Weights of a small self-supervised audio encoder (BEST-RQ): arch tc_resnet.
Rows from block 7, named by matrix and row number. Rows with one number belong to one channel. Each number is 128 + 24 x the weight over the matrix's rms, rounded and kept within 0 to 255. All counts start at 0. Numbers have three digits each.
# convs0: first width-9 conv (model.blocks.7.convs.0.weight, 192x192x9), inputs 132-142, a 9 kernel for each
# convs1: second width-9 conv (model.blocks.7.convs.1.weight, 192x192x9, transposed), outputs 132-142, a 9 kernel for each
convs0.44:113137084118142112152088126135141136117115146169132105140092160142165065108093127145133147120114118121124134127074133117142062102147130173131064127133110151097127166162136148069115120146092108120125132104150146114129106134129136162153107104113165123115139143142144173142140134105124107149141127097
convs1.44:121090141143091168149099126108137087115168115126178143128179069115132136128097139083170129145149173133065159148115078176131159074109146145127105135143110134166157140095077151130159117142111145147111102157109175131145103119120124107115128095099136099151102110155175141130116167116094165181130147139
convs0.45:068109127096098134133145102122141219180172117059118145126100129175132074135118155116152142083118160128120129147150165114119136177113112123172157157184122106172144122123161087140089171090097122144109167123117140138091136168099092098121147128116137155214153154138132135128183145174141190073094177142
convs1.45:123129124127107121149118127140136125093115117074143155134119103134131093153112143097094101162128119156104153138111140109143140151121118112104115116114106133101145130080142123134101115127129109159162144075172146136166127130121143130139133118107060158098096084130133153147126116171126129112092130112
convs0.46:144117150132223122118099125125134152123131128163125151150109135135152144094099116141141134080093101171134087134167113132121096103105151099106120099146109153142116124140107126152151160155173121085083134177129107103127133120180146121150131151121130131077143114097128117125135119140102135130141147131
convs1.46:121183149074130149099115088099102142107139130134100139143153142137103128126088128138144182114131091150106148165130095101130109085129127148143126157147147141158108087106125149172116100117107131150112099112102114114094128127123113113099128126126164157139135150125163139063108103128120134132109127110
convs0.47:118098153122117115148119130136132133136133130121109117104115136161134156137122117156151111110130111122160124116091148113093117137147150109164131139128145119123138147134126097096134121100080123174134127161159142113148144139101131120112123160140133154123164176140136166123092107125130150118150155129
convs1.47:109120092122124109092133119139119127110117115094106130141098128136103105076104152128143119158130145120118132175109094150126137120129128101135169142113123158137111132144148115124166151156132106150167059155140121156123132139138133125120097119120129135171118146134160145141135129144137150137123092102
convs0.48:083102164130107194141135146134167122131140122124114148131112168122148144132133095150156094148143126114091142126118109131131151120107148113143189141175099167138108135105119125140118126116102128119107115141119164146107112154119149115121132114117136089087143077157103154075133137103126138133148195115
convs1.48:115149102105113133054117134126134135131143149117137137158120143117130139124131111101135103071139078153119103116137128155132118109112121150158074155110113123145126148105146126152136153108129115095090167135107115135133138146118134122128118133134097145123112136125158098155150128096158147111111075122
convs0.49:124144172116123116129140162132148140115132166108096149074103130112136124106166103128118110162122160129126148132141110158133112164143124143183107112087129089111121136121134066121081069125152096134118077156136160183142115169119097129162110113114139115107090110102144117178150127197118111117133099121
convs1.49:147135087129132155151094111138111121124137116102115121121056133095134133128124122110146166165145118142142179088128128091137099132121080150108173126128117110063139142127140130117140112107116122129180123130119123160132126111123134127114100123135157143114107110117063137107103149115092136129133110112
convs0.50:136109145152143159125103135152150195113199105127136135109087100143121123104118135180130109109131117163144097179133136113144152095123114141107147124101148122143097109114114141129142122115154138178088116151150135138127094126149159136090150178211099111129134105112086094136122179064126119093126110146
convs1.50:126135133122110153120163138153137138141131128104132141105058150117139150150107144109112157124148146146080096095123159110095100116142162120113100132136127088114125129113071122125126118107133154119110134096175143153138135133141144128147123132109147189110106083154115147120141145176131157156150144102
convs0.51:137134109126113140082103161104097176136095089131167156141157093109150128136105127110104114124102139131116104119132120125126154149090092121141138123113112099176146146125112158118104125103153143133124080170161143110144117111126153100126150150135106135098103117136157127117116120145114129130112116157
convs1.51:134117160138107145184083161109117150125120157108146117142138115160168127095147168057107142114167083137157093124133135150147154106131102128125116123106131151095141112119172092174097107098141125127149102107107117084143150122106119114161170180103148116174133140118135160134097149131122128118122133132
convs0.52:128142130120143124127119133143155120154135132129159126146114073095100122146126135128102146172128174106115118146135103113100103139100138126128147140174151110120154122107185121127136153152122168139098159139145116133139136144165126116102130154090092145146116120127072134159136147154172119154101149101
convs1.52:105148111123081116139137127125099122123126165104135114132150114128150074106102155145112100115147082138117139137123144158093123148159139110101115102125125111132138152173142149184090118148118100127129084143130115185130132148138150127160140146160120138129078117157142106133136113121148121114141137120
convs0.53:135162110125099137123125124116139137130140123111109124141108138163108144116070130108126127107146121154112084138075135118120116114158115144122085126146146121108123183112115116125113128120119118103169148114090128107136129130117148113116157144145116125134143100089108110136130136123135161126157139133
convs1.53:118114085102108132146146142124112146118135112144108135122101118102150146123139094192110145078137133149116114150132112134135127130121093104147095065101119108128148141090159146133148130135136130109128137094108151115139107129113121134132130145140145121159142093143105113124164140139148128132149121152
convs0.54:074092136130113197158141139091102140138126154116116154076089136143110103141183134119156153106137128121139114120138210136124117078122113073142168099191131131134114077136137145148125153152135095132119165200129145102145103137170089165099128122106151158126169155125122144116131142145140090143147120119
convs1.54:147124088172187197132101171124144136098176140139151097112112111152078120085135139102114124080093102141142122145140137135087139152179096148128131150094142104137164095121124120145077099104125093158136171083159111092164151139149145094143121140142145124140117151091122145148148095109108158165153108103
convs0.55:163178139116135140142093128123114136126150124120144132156096137135136135165100126127178130095107140147158147129194118097101095163140125122137151174130149102112111139101137150119117109129136128121131134148128136111138163129109156135140132152150118119139146113148147104092174085095103129094126119101
convs1.55:112126128114109153132124146160142100132147109110129090106116102156113145122105100105130168159096133150153128101097139114157139113162113149110103127169165112107140129149114103099099131142134112120165139138153136122071101113127126100110104123120131111108117160097114149120112124134132126084122089106
convs0.56:107127106115137142196111132129132096087115104115118113112105132143148137120154114109099118124151115128153148131124135143129145136158112132130162125135125116123143149145120147145094095128162140081132083117146181108147154113138076103141166134137115159130144113154127109119121111113163120107129089093
convs1.56:100139101122096095104111115110122148139125134134156135169089128101144134149109104136104139149173137144092138144132132100134139150132112119108141138133107130127143144101164145133115125129169142121091142164110137127130108094110121093112116097120138154136104111148159116116109124150135138111129161163
convs0.57:126133139092118120127116096135112097151125141137141113151139096147125120098139109119150143090077115161129113128102166111109154110169124117106117139134136104117157173145125128112088197084074127101139107089159157158105138132116120129150097113143135133125173138161106080107106162135140104147129141149
convs1.57:121079134164122165147110077133099124112134108144162151134117128151177153123091132076127131148171066100141107090117096119118138108112146168137162119112175143105113132098168142155161113103122119120153130109118105118101139102146149132108095068093111115126106108119105085131153109125114117126137118172
convs0.58:141114145138132128116110089115159117145115119124147154108121122138119134094091166132140181140109106115132121081086117096136126161111071108116115136106077105119107141131111082155117117089122130135148141079106120140112108141112121132115143107121132109112151143109097146127190113129113116116091119150
convs1.58:128131143097163132145117129132139116153113121125110111140150149148106127099111133100139127106109122128107100099139105140130105145083116141122099118107115105117076136131075138126128154121150115080110131097130133101117113137150126134115128118117125124098135144111136169116099119175107122162099175118
convs0.59:069124139115129094100142114122136119116095161131133137122118142145134137101111108121123150125116124134092108180103098119132132145146123147129115157138146128121081128174094159107129130096125133133109121111127133090145147139084106125131132131108149124128103092122122149142144148128101130136134093126
convs1.59:126115096122104092113138140101124133098137142137127133092152098148115158154188090106169138145124178107178171131125082155152137119097111127160123135136123106088103127139116154133113116121179134123115130132097143115134116093115127122107090147140093082109123149128154089112128168107077103124150034112
convs0.60:134166137097089104148109126116136085135121132174097125157118083113143138090183123090113135183123146139122154121163141154091116103127111102146109088097158140174133146128111102141140106120129124146139125126135120154170138124151177190086114129121114147151104095134171129106161111133172143141150094129
convs1.60:151097146157165116123127118122142123111140128156124151106133111105134131119123102101128114101131142118141117148113121082125147113116102093114118159182123137143157099160154125101101159142100105082204131170144160144103149127104147115162151117120167117080101099151129122107103091117169165126148113155
convs0.61:054139152155119101135136082132095155144103132103143122136131088087150141146126151131167089126132099142137105200170159139142086115117137115174144154142107107139134119178163103113147095138130149115096168113151124106126100134108168130121093126119114174167141123163120129131154088129098089135136105143
convs1.61:126174092187171103149176119110132138127128110141137154117138153133139133098100108136163110143094130071102103169087127074113087155105103157097103133152121114099132138141145160131143130143165123143098087147114137159134124116133132112112134132129135090165135135110074145108094111155070180146117165192
convs0.62:083189128142119104139140104130126119133146098136126128133164141068130093118091107138148129145135108139112115173122129127164073127137089186149141104123133124130126188154127063148134146081104138110143125093103124112118159114125144175117093142145117138145110109152123118127102124187155130155134175159
convs1.62:122121129146141117102106089130149110112134132136141148116088150131171141125116160142142103168160140110139097147183169112144115146128127126096166133158145158139124125141137089125119167119113120166126124120113151125163100124112120105133098105121141116085145135103109121135124120112078139088113109128
convs0.63:072088088148140115133157170114119149131117127133141125087075125095096149052128117166094147121125121142120107156140116156167100141154136166148132128143099120104115094099102115121093192113156082101183175103137099092125141170123131160107143140141080124123123142186119148164112158154075086136160095070
convs1.63:168109099059136123120120174134121136136144120104133137147129126144114162130112099138071141156161154119140126047143093090152133159121142125114096138157146117101145100117143144071074147143093194170126102159134152100080143121147169159156108121143125124122167134140143109117110167124196114081133205124
convs0.64:111127140115136092122134172106111137173096109135103136140097125126125129152097078096133134157095139126104135151129084171141141144098134105128116119128109137098129102114148091089155092084114140116142126173124111130130134208191095084139147180214124154134137138147138127118081082109107130133117120114
convs1.64:151190151119188157144170090129117121130129114103127130137109120101146111122141141098155154103114185139111149116134133098140151109161141126133136157119123140126091117142147181127135092085130154102127118126145117149130131150155122134131141137114163141120086138155083151125085107160118134089099173172
convs0.65:132145097133136130103168167124118107156139118143125137115115157188152118115148110157127088085139116153121154147100099150088132150103131119107109116117108162150129130111126137132087108111150130065118151125143138144162127150140119111130134118121140138112099116162129141129071126202127117097181089114
convs1.65:126125143137139158167126136130143120129131122127127108125078119103117150159120124117140116079124114124097119122167116111111130171111126142114176121178162118174140132119106132136118134155129141114142110163094115132100112144143137134143144146141146138155124133148139183107115166093140132101122122114
convs0.66:066152109141163093085124140134158105135148106094121130156080085131149150110102132151147096111116153158135115166154109137134088120111102124123150114134127123115142115128144076120142139122091098125125157136147100140150109155094111117122129163141116107133172108176159133122134197104097145105121097119
convs1.66:164169147129079140150163130098154109162123121103131093146117147094134167136117116139091200095159124123139110159139126084143122085117144146128133134103157107118122182143065115081103113168174163138105118158146128145117116125148134123128131133123163135095127161125175112100084120120132099079136096135
convs0.67:105106112122109129133113099112157116115123112102100117150069154094120086170087135154132149105131122156149109092102119177127099103101149136132114127103093132115092160136131140125077110143099117128138129137122164128100124141146141118124106132156148135123135113124118133096128147125145139120127093122
convs1.67:161100154123160142157139118134136150149144152148144132127135149155153135146150144123137170108143112105158152137160123116131149154101131124150104137111142144115124129141142154139111089138126131127112111138146162142113145153142137151133159144116121117121120164181129104099111124173118102097135142183
convs0.68:122123170210139085149154134146133142119134127137090125096104124166131147138184115138106145161114123118146099118142107090096120133156151133123153136112150155133109082135130112131159142154129096120134137144147138136151116112142130139149124121101111153162142125109150155110152124172106144130167129125
convs1.68:124100154106190150107121155148101111126123138142147132140176111117096117124136128128136152085124138154087143146104124106101119120118083122143138151088087106104113124160099122151085153134154116136147135127125117095153135084121140121119114116128099095141087142159125081138139129128117101107166150111
convs0.69:149108106159151139173114163154154123141151124131105134141128143136136088091124172145115150112149139112119104112125122119153188166109107125111107154137120131152097106121118110129121140114116089103090108111166137108141130151102171155115131100103178095170163110103103136124099124136165137176135113099
convs1.69:092159134094132118134142138098140112134094129135127118106107148154160158102123122148094130091095075111081121121123126094133140120131117074106133150134117142138102138111088097121137124144121090133107107172097142133130130145156141151129131076142160131155160149114163077127151108125126081160121182151
convs0.70:125136139153147124144138164111134125130114124146126122097136109123108110102108129097163079113117090136123081132118121104157119113134127138136131108144121139140130139123138129133151119143070114107135155123124166113114138118109131112118153162142127101104133126117094100130085126170122096106148106110
convs1.70:137124110101103130138101115145097120141114128102111156091121120147128124126148145140139109119164162098143101136138124138153127139140134177135152136104136132170149130126134116124102150136150144126126132159111084135125127112119117115138096128105139137140149161124111123081111111096139148098124133163
convs0.71:160179069095057122143128120101103114142148180182156124110125144122102120126155116117139117173122124085147121108173135134124125147125144112148103125141142133121141109152146121117143112097134117138123130125130145173119076138159141120115123152142110113122128099134105145135129140115116151131113101130
convs1.71:141134157119131156148119132115140131146107160136160121151155144137109148146129087157165155146169145126087113140155114125086109132103095125124169161146133117140102130122082145150118076083136093141099125160124134113117135123144156128130136143137171159104106142127147118087087124112131098164094138112
convs0.72:130117122174182126125118165108134131115158117139128120164161176105135145166178087109133101127139148111145152137047125121075103133099098148151103206172167161115110133163141141132134117158115129148122134143132151142175136146154139139148148144089137143128150106107150129128083141141140143110160151107
convs1.72:118145120155114089135156086132118133101119136144144123106125158094136145118127155103110123086127159176126123125104147147116155132137130104153105098143117177131155089099097092148143090155159113090050121112155154138153133135146122116157118125124158102090114115143125137145174089131150154117122134139
convs0.73:123149132109137111131122149114135127157146154114153114145118146127140109145097108115109161100136118070148134146128134089091106126115117138121094106141099090141093132147079117118147097134207169117065128124114121104143146166124158145139186147141137130120129128133135151112108157078118126115133146133
convs1.73:154106162148130118089112154108114144133129134170120133101138122114111141146128132093141117158153117168125145091148103126087172125110116119139154109153113107134116131101126110164138106073079076107173116180140148087133120118143114133131108121117106104153085137152098127121112156113108099133101081149
convs0.74:145133108112129135133139095155115119125088144125117128156136139124135145098122137116140152125087084134119131125158096146151117155156114113135137109156119116136137128126132116107119121114137148169131113116182146147142143109121111109124125131133117135113082109122086131131135114139155130119109142115
convs1.74:128120128157132154129120144124122136154150138155126120124129121115123119123136110121088144083103113174127109144174138110086139110126135101135128121122113128117109129135153172130160148155142124080164130139130150097129129123155118137128154148126128132129137134170109118128115130110142124097110093102
convs0.75:147119129152138127136125140128125150113163142132140143156093106120120151098148140155176154197121080084115104128117138070114133132121151116117117122142131164151109155120091085134166096170132092138106115103139122122117087120087116111127146136131146177132142124114128166168096125105103136105144144117
convs1.75:141103143133111132081148119141104085095096131112157128120091093088084075145080132107128100147136131147135111154131156123107114125106110100097113108104162138144127110092105097131131149129118129114139136127131113127127118111137123112136124139119122119142133147126137144148123134147165115107099131096
convs0.76:118135130090118130173161146139124154125145132122133137150165116127113179123161118114164134171148134128140135105111104112164163120083134120138122137103118164114166077108081090098142118153098099120127127143133116132126131082121159134110091070096115138127124135115131117108110137126129133167144153155
convs1.76:184135156117130138117147146109134130130133144149138115118137147160140120128111113118135133101098108118069141115136145131151144155145131178142126136133151144140128171134142176111166139116157150123103144133143102115145146124125120132134111126162160130164145181201148169147125127105181137136146151141
convs0.77:145159131121134151144114146106137097125119101116127101080133107139127131098116146129098130124142151136136112103156115118129149134132179107089082099071088117114108123143054070123105098135130194123082120115128115136123111091126090133166109099087116101117146134122156108135125139125123152145070177126
convs1.77:104095153152117099124122105134140109098109093117129118161083134077153152134125129107094085169091135063076118123099122119118086085123114133105103118146123127118125077115175105120136151085159132093151103146101136090161146154124111115126114150095108133129101135139097145120171087132121156139149098147
convs0.78:179144119133104119121136107135132134134113119136111134093112129125118095134150119158100095110124153117109119160145148096071113125139136140114128121108145151151154142148084094079116134116112111110138111128126152139152140154110114100133124108113169145145132101115129117133128120107135157148148115115
convs1.78:116135096137151118126124122127114135100136162119154133168155132117149099150106123124155159176129161149106144141142133145103111137127156114121123118154147142135126127148076153144128113136113132122081120129144153137126124128154130124139117121119136105117127099129118117153133126134127123143166128160
convs0.79:094156110153146146102138149157140101114141120115137133127158093123160128185148174109139097106120133151105143112112095134139126101135122128121134136117064093145113143107134137105111145141169096119122132143124118125118127154123095132149114127115137164135139157142128135178126140136185143147125152136
convs1.79:114138116179092125170113139113160146127184123114123087146138127129164084086106118153087105096108092079090165097105105103125121094096092113128180152150130120139126107119076107102120139129136119150174115122115108109135117110144110131106103119115123101152109125154148119125131135114122114166150134166
convs0.80:144127156130106132123141133146149170165113120110134132123089156097162096115123141118112107111108154162151131102125129146131147148166132100127100118116109085061130106118089118113148102094117143125111128128136146130094141102152103107110127129136145164134107145133097107093121132128156114124140139080
convs1.80:116113114131163145120129113097100124131107129118120121094183118074114129118139134108110083157108137112141132095127143091082137119130133092106104123119135111085103087112116112114125150115128064127101134134162137126126126136134120115109133121165136140147137151095138108132117112103164146109161155123
convs0.81:107101132126133091136120143141127134154128106123153143166158108154140105122132134129131092112090151106132121142181122185116150126116099121171142137154158131138102120137092130084138139156142120131143119094110129127109136150156168143133112171135135115118146131130113135149118119133139107109126147133
convs1.81:131152139114115121124088120119123123120129118120122117089115139140111120082097142110088098153189104130116182123150124115108151122112154168114124098127126093162128096129128135140134195155133093109141133135121106095105093128133126113104097096115142146120157079144139102126124123087126090087111151118
convs0.82:119116118087168088125095148111075118147098121123154120152117146123085112162108137102165152118145117120130158137064122150131100144089127119110095106131096125131115137111091094138134144108105122086135102162150109123169123125150082117097116149100152150163128138118113137111138100136149102123147114094
convs1.82:098125111130151155111135128134117133141137125147096119114127111112116061120132125119160142114139121117141181138101116099167147167134162137176129122125095130106129113141137157128129112065132125146124064082118130106104159152126139131170140169149094149124089125109097086087103111143107117119107114126
convs0.83:131166142105120108130119133123137124097141127100123132144150140136110083160093098116116149150102160137159158106106105086104145191144156188123117108109125123119118161124156120111116073096111136142130153100095109133138097104161122157150150138130102102147149126161130151172094080099130129137146084117
convs1.83:109126138148165171125112136100111132125119108109139123136125123155108137146113130114131106116113085114101117135148142133107141110121106089132141114110120104063059122124113156145136141132147095125160170135085148124148129129149137137122129144145123179135138148118140109106152134169096160106154121156
convs0.84:148096136133133135117147145064111170080112145103126115121151110127095131110139107162124113103136148106143142127163091149134102121170125136108139088103107141119160164174169121093074143162142132134101144138137129137109177111148154124140145104129095101184092087135121153135167077123077194160147110139
convs1.84:106135152104106109113134147110118141157125122117104127115118123148102148111109145097150125102085141095140107087140154143105131134177138135135104119163127114079154101114131159139120144119128141148111125141114138117136102132108095110125123114138114102124112155147104125146086139129147126125154162118
convs0.85:155155169117167158135135144149114142155100144136143135100137188132119097095172107152122082153108150132127108123113149119125172091069117138111112100134174158118134153164159093106104194132158149132146137144164172124114127131152069102116099114114133138155137107150121131109102139093098135145165156164
convs1.85:087151136166094122158102148129119132100157103144124106158129123086148131114129122120159098106127129062108138133178075130108136092096132126114081121190112135135115155136119144128154153130108139171128166111116147136140141140154143121117130166141168195136106175114085093108125160101095157106164127139
convs0.86:120141110169110153138121133092146114101137113114137107097133133106135143147155132106142128129098137099127138166110180076128102128095093147121180134110133120123154149128092135133126149106131112139102111169106121117151110143128122131151152156156107095116077091109093085100148145107111122143131141090
convs1.86:095143093121131123173126133095156158138163139108123133122092158128152090113089149139134110132119126099127142129150130169105099150137096134140125123107102121133122124142138094144125104123134110110104108112144099182120118104122123108126132116138123133110117136124122152149122155084167119159127153113
convs0.87:135126110125165143106155113101108152141128128084096138118131116114111093146101170100097127112136146142116142127085137158150131145098152135126106110123100107103108176144096142161132103104113143092101155141153125151147136155122109148070092111119141090166123126126155120127164162113105125116142112118
convs1.87:124145149120109143155122102113118107136131113159166139154133135146129120141146137105133148136112159160123176118096130132103118170116120083135136123101108126117118160177132133125120110147133130105134124150118167120145128144144120107143110121136114104113112133112155106144095118102117089116157079152
convs0.88:118133103132125142124085159106193129120133109123139122141130169132167147127114133124161147154113181171185155121139144126135179135157125141157104123138115135149118102093107147127102103148143127106131127108148139138090105147131115115146150099145136137144183155134128117149163103077109158174146129118
convs1.88:141125142124111122069111159150137141113139132127108165153115152139113134102135137112115101138139078130121132110116143142135141092134134131093111132100142125141068112094106157128140156135169129118153100147095123147127135130124127113120143131133143093133114149178152140109089144152104150121141092166
convs0.89:110123137141122104131146131110116122157132122116125096158109106126105100111114109107130148149137144141149119103125120125095118156130106139133109119136119106132118111154131115078119106086102134132152112110121095140169152133123161135119130131114134157120112164123104154105120104144145157152154104116
convs1.89:099131180112116157116102160130100135136130124141139130148137120138098097125123154059138116114108125126110125113179147175111090123137151132150105162169133120113097133106099115134152122159153155162133117113099141134148151144146137126136140140142153086143123134108105105111148154168145146080099128156
convs0.90:100121144118100149122120139094109131089111101095171101159135148118131131126126102131146108090141116115108123109124132112134146105102165119180130069158160099136149122106120115122137157161154122138094170090147135125104110099123124141093104142136104199118112139147170091135089125112156095132098111116
convs1.90:173153110131151144129116147120121141123118111110109119095123121115100134149148150112118069145140120123121123156095120129130107132104129113124110102120160123104151097134138139102153145112122156144125120159094168143161131109102122127142128151101139121154089108143103096128092126117129140114152113074
convs0.91:127108115130150143110140111138106116127109109151126127096137188149159124115149134120145104136152135120128091154092154110133110118119115104120153146124133134113162110167137156194153081102116105168101120106122105096124141158120145117107164121155086133149122106104120125109111097123094098131139115112
convs1.91:123134145109152120114088148128143128132150162143134120151112150120099133126173118146126126110131133119141099148144113124124143126130121136093110181140098129145128127145155113119132132109111103129105111099113100144150096126142119127111121112126156143166110132116165141168181121097176111130121151103
convs0.92:136101127165152111119155120113164138104128107170121096090146140095129078096138145117144108110131128123128093123119155080097098099148143160166143140124143136139120111142125163168115097096125165130109125075151164142117171127158149125121111089128149127124140099080128107107121112066153100098116115156
convs1.92:110130113138111081091113136148137164134116169151133112142151158116142139162144165119187165147115089072142124146164111123127113164161145145144120126136138135097147152110149146114155112141145144108122122173141130125112144120127114133112132133129146142134140143156176113131137126136129121142103140105
convs0.93:131118118124131125120104148137139133132133129157130110101078109103122137114125132139086142125101181124105122147098119111162129134134069132134099120154151119153095101134125142093113142102125116163073145119124196128130124146105148143112105134129128142121148158127114104109082120164142109119159135099
convs1.93:088109108183093145140166135116108126091190160139116109155168144102138138138153123132141095146133116134100119100141140120139083106105121130119145151096111103111073141102136123124135163077119185199125131140121115097083128143138134139140112118148147146134151138156143131098112164141088125154135125125
convs0.94:081152121118126118133114139137170128145160146174114136120179104076085091119137100136091086136137136148124166122144134151140134093122122107157144120137158142125128132118172106134115135096140131095117109087090091134114124148098116137125125097141130112126133104143093104128130135133149157112162117167
convs1.94:141125133110127162115129145124114122119149155135143161146152142145109164144143123115139130122133125167093118120153137110143132155123143139110131122112159120129153171112075102048102140111112085136121121117137107146122108119110124118112136128114123149148147138100119119127103108183151144151160128183
convs0.95:132147111123153118143153108116120119126115148122121113095123149136126131136115117088130155108118122122119092182118067137182202184129124168127136095129161127136150100117078132143114105130118108110087167147129094126151131136083127142153121186144130134164129123146148148122191155093137110129096093100
convs1.95:159143065131145105098138127134145105127122110155123124166111155125116126103071154112117097127141148141204119164077106145092106094111145169094053088119226211176118081136162096205151122105129139135114149108104116159158094113104138122132131140106143128096095113138115113133146167172124179147083095149
convs0.96:101075110122133134128162104114121139122129106123121130125133102142135119106124111122126126125119106135096107140111115108139122101148185106135107103115125120131099108124154118135116087125106119125116107102098106178160140162132137146141102131116140130129125137091103141126116122130109134114132125115
convs1.96:130126098102145128150117115130135153137126118166143156126120143122130146113123153132125161132125137120136112167124111112130146131127120109129127151108146132116119123131140172154141137084150133149106156166169133135159129143147137129132127145134116124143097118097121133119128124059161128101137104134
convs0.97:110091129112117160116127135165133129122147101091092179136131102140135102168137120127118125123129145142135099134107117122130120153126077150134094127107124126162177137121131116110086121135117088170134117144111146168142124095083150139127135095092124134114142102096113154105160125137150144154108106150
convs1.97:081114122125143105124099113129126148137139129118121096156111137091126134139115106104138147134104118159155149167133132132138130107092135148126137155142125082104120129105160139166127171092121165121156137129120101158131116125130125151125150110145089111112132128123150143124138139117167091136126129092
convs0.98:129125040134151116120124137145115108112151099197091138128122137149115136127082133132101175156088162112161138186141155167094164107079085157094104162155139126153131073118139104168124109181122092096117104113160158119104128123130118167119140101066124144143159182082106125086155130102122091133115121144
convs1.98:121083174111134178151152129128162164109148175127130112152139107101131131138100152143155113074150094183113102148083128102151137121143152089122124188092096084158132109209135114123149129149141094155112183155165143135115126115119174099137102129152108129168128132104078166115102141115119116182163114104
convs0.99:179120127124136060119118124119119078110128134162129130111091130094150067128111115119157139123166147133135165116139116142103145135153138119101117147122103142137137141116120100073151141108111099093132121154163125115166140109108141107140124139139105124130160127138160155119155143167151131087129101113
convs1.99:121123101137122194158098110156122126153167124120137111154140176142124137137161123094114078100085073127138126119095108133121094126115139143162094123120117125092113137176124103124141107120164132169149140149139082065111151131150152146146113130144138138145127097151147152108120126155134095119150141082
convs0.100:083103187169215157151115110140120099142131120123132159161148119098120126111133147150103123143105082143095147102139178069134107149122135135130127128134126125125127124117128104105126131113135118131122133162147117136138148110078124114139137150133127112158165099177096134111100138158103148101139110112
convs1.100:151140136136169084124139135115145147155151136124136153119162156104134081126120130131113149103118131157113170109165132110161102145164135097170112127150127107123147144124168170101137111168119125142111133106118119139133128113134120138131135124118147108179109121155117127162138121135127126108134123108
convs0.101:127130117131139125149143117138125124124122132118120156134130125159139151137157110144125117127154129124122116138116176132076088113098136151133142140110093098132116095088110144133162107123105125136137130128139128133131116121135126127124148158175128124140117124154117129110094073118130137106132106135
convs1.101:110097127128131157117147090112132115142157145141114148111149161093069099116116117098149168106122107124129172157160165156129180168144096173134143106132113135159145094184137107124092150109133116138129154140120114166129127114119101120113126124118098106145132131107136158108093133109152168122133146131
convs0.102:122122127100110113140115138149131111159130154114138151147092109087167107096124167173138125114106108128083112119096137084135109128101114106115131116115146140151134138104100117091114129147134110142183142154159111134134125135133105153138101136104142129115113140094092105115147122145150130120125133071
convs1.102:116095137115126136096161112155138150145127114115131115166135101118151098136106091098111110158143151161130155135116144159110120148118104112102104132129104119106125118124115123126151143157129093127130110145154114151149140130134153137107131140154094145148104117134150116139143143156149141147135101145
convs0.103:126119139110100107112098120125124148144129094160126138124173147158155155125140185138114144112112086119124125087120125131121092138149167136136120152102114131106130130098129157211118083099125126105108129100114144120126100195142147134142123109108089154109093112105121111110101139088148156098092119141
convs1.103:128143094089141094142154153119139126150113133127108120150162085156144130159075098124101125128172161130138136158154109147157126119129150109117101128110129167123118137163134106117129174151138100130100118098116123133143121117153138136146140130159140116145081130126118096125113115130103143108115150134
convs0.104:104165102112159136122121140117179185187177180119092106056130105133157105133113150138114153133138124108135125125146135116145121127100143140137136135122131119118133115132116138132107131096154109128118165118144100093145104125129164104130116133101094116132171093108121094124099190129137180103135136151
convs1.104:125083102146075144132099084155110160099112076116129136108121113086121130074099087121136159172148169152106132156121151089170131126145112114165109141149101124118145116108174158134153140161117148117122146102161109118132139131133130123131130129131126177121139096160136165167134155106116160131142117162
convs0.105:114109119130125139081179111122109131145151132105135122121085161117136106109125141144156120104129135081107128109073104100107154126141118149124123145159140143116135124128126122144131166101113134134128131105152152142129093110137146208142069101142102127117159141152113107119132146160147141117107106081
convs1.105:143156155093133139135153107146148155120121099137157119143141143146145179158134139140169162156143132099081099118077134140143167153089129126129125138155138085112125113134106153112162169135141109148118119152140140115067128136147110128132146127118123112140128099156127174147139141116110161111144121098
convs0.106:106158123099133141106145126137146132079157107100151137146137099096104129135126127089112155146139138140122083142159109164088163130079136121176128131095133158137146115122113101067129107130147131131119166141152119130121123165150141132098112136142117141135135091182128165103121147117168168138135192104
convs1.106:098123131173134085106185115109104134103127110119116134167178166079141163136138124149107134172147136101126156132089103135149139111157139134182128160148118108132112120128117139152127124104122118119133116125061152140125179160139146156165159165124106119096144109134142085134100113189150145171174137151
convs0.107:133151113127104118136135147135124108141103124129118116088135118079122126126125122152134150147085121143109134131104098042073124074112145095103076121128150140127130148084117116134104078120132141108129159122107150126135141073133141130104096141151151136124127108124113132126138151118149107133146093121
convs1.107:112100120126130133124125109130130138143105141137146132169138088155103121108144168110111117131108126125112122129114082135111124117149128104116088122115122091114101107121152122115108120113120168151144138113136143128145149121134117143115121137153116145133138127080152089092121136103129161119080149098
convs0.108:083076103083148141071119083086092116110173119125121116139130098115113108106110113113107092139083097135160096146125154118078136135139139124149093137160140138139127138098106147153130120125128135088097135118097141154117119105083108105078131118111082129107094110149120106171089174120111145090099170118
convs1.108:123175128158133128149123103126097108121143076103125115135100109104139114101108138130114155112123160152085144165164128147140135123152114115157117124112117132114113139144138122127134160164128098153146142157117110146118132137126121143130132145160128156122158139177120101120137145121147171083122163115
convs0.109:131138090097115092098107123179156161105114092143130126120130142126069128149144197142107107163117120093100142176119157110100113126134093121112132124122106111144133114133116126137097128163151111133153102115154148122103144179147092106133139091119163165123111126134113118150159146147151117135173100152
convs1.109:144135152113109143132148135122124148129159136143133129118122131148143139125151129142129108111122156165174158128146140155148134115147135128146084088104140143105137100106131126142123133140155171159134142123155122176128155122120149129138149151154109124136151121155147131159160165112121128113138163142
convs0.110:142114142151118122163184134145132127117167145118087149117166108157133135088116104169121115062144153096112139133100111114112117120126234122128154128136106145148125125133180109097099113081156118149148146100111129098115118086116122151147152138116153110121170138122114178152091116126200195151111126101
convs1.110:089128080155142137140153076142112130115135090121124099089103143092118161140138123141127128146120106129140176098137128091144120125109164153122157113115170145138136096108124147090127178123116144113136161106102116143132117093123099131106097124120135131113111133093146096130120136162117124123126149111